config.toml
model = "contrastive image-text model"
crop_scale_min = 1
vocab_size = 28
loss = "softmax"
embed_dim = 128
encoder_norm = "batchnorm"
text_encoder_width = 256
text_encoder_layers = 8
text_encoder_mlp_ratio = 4
text_encoder_qk_norm = false
text_encoder_parallel_block = false
init = "xavier_uniform"
grad_clip = 5.0
Rows from block 3 of the image encoder of a small contrastive image-text model, named by matrix and row number. Rows with one number belong to one channel. Each number is 128 + 24 x the weight over its row's rms, rounded and kept within 0 to 255. All counts start at 0. Numbers have three digits each.
After each channel's rows are labels from the 100 images, of 14848, where the channel reaches its highest value: "top examples" is what is common among them. Only what is clearly more common there than usual is listed. The data: rendered made-up planets. In brackets: how many of the 100.
# convs0: first 3x3 conv (encoder.blocks.3.convs.0.weight, 96x96x3x3, each kernel summed), inputs 0-95
# convs1: second 3x3 conv (encoder.blocks.3.convs.1.weight, 96x96x3x3, transposed, each kernel summed), outputs 0-95

convs0.38:087098109115101099148133135095108143148176153157171114133119133118111091134102136072133123106127111119111121130096155126114154105090132130135131074134133180113113134146125126130150139133115101111135143159150143136125104142079211100135117148166152153132130089141160128123148149147117171125
convs1.38:205109116108130067124127129146137101137083143091154125145095116117118162131134131119130145099138142140132130111140132149126133145171106096070087135124121096121141135122110141099098182089126131130118132139109109119134134108171106105147117094132081189102120155157170122127127129152138122131
top examples: polar caps (62); banded gas giant (32)

convs0.15:136147104159170093141170150063139119138172134112148149114101152121149145135121148138109130115117128107126176114123131148117111075145125112127144103146167105077100135126132145133171093095150123127178116110131132120119110123149068135126104122151075145104150127097100165159157115143126125124
convs1.15:118154100104077124108158109172156171134134151113138152129103110151126141168128137121136126120142154149102165149136108163130141159138113118135104152132130084157132137169143196129152120158146146131126096119105138123145120119114102112141180164072131148137155146165131166174131102157146113144
top examples: moons: three (98)

convs0.46:121135138131080141116102134170107119140152121160179118111108132170142100135111159170162086120081129105136147102061115109124150093147133111168124132145127118113134086144130163124148087125160110175091133146130133111134107119111181151114105133145122094095146124127127124150160116149111154112
convs1.46:126117097089101091108120135126126130104140120175119091144134084115123117149158143109096178126147160128114155145129117112114138142129113144117141119133137130138217088137109139105100147123116122164111053152128121132129132110205138140134130121136141176155114138140133116151164111140148134112
top examples: moons: three (61)

convs0.58:089164100127106111131176082076103126171128124144142115082124114189115143138106139106131155138128160110114188165114127167103133155138119138152094136135120151108126125099127116105109058157171148113141123132105152122158118126135145130130132107143153122154104128131103117104160116099148142113
convs1.58:076099122110154136106136168124117130154111138101114156148112102111121129135142142134115108134131142167099173097114132101154148147148129143165185146153162117095125119146158197182127147131149137139172095135144154128162150098123093108132143116083118164125114132147110112127115091096155128129
top examples: moons: three (54)

convs0.90:146131119113103160131090145129122161136104101155088169096103089136147159142125165121166109086145136136091132112123142120134124115101144132124110133137133145158133050128128157121105135113166163102170119176125146142116136137103108160078109144108153142108120078163123112112131107152136140160
convs1.90:109114128164123138112159154114143098130121118138108119105164112143139106115094087137079104120110114166076124154078144152092124082088137144098206098125155135138119110140140096095115129144135149076121092156127121151142137173118140119163136123129144122144126120147116120122100129094129102102
top examples: polar caps (65); ocean world (39); lava world (33)

convs0.94:116151113144151097125145090164124143129148156134093116115086132139137132106128124113128090097117145092117163139124088131104153090115109142109135097114167174133115126176145172139119111137175120135151111121118109104167097132111139125128086165172166151109137144085122118160088131154159148094
convs1.94:111128124105082137100163167128142160134122148078124149134168116135151161182136135119123123144126144170096176177172143142127077148116116096117137113131149087121138122120159116128133156123175152093103140094086118151150124113095126151162131121161142161118136117139126130127115107090161115122
top examples: moons: three (89)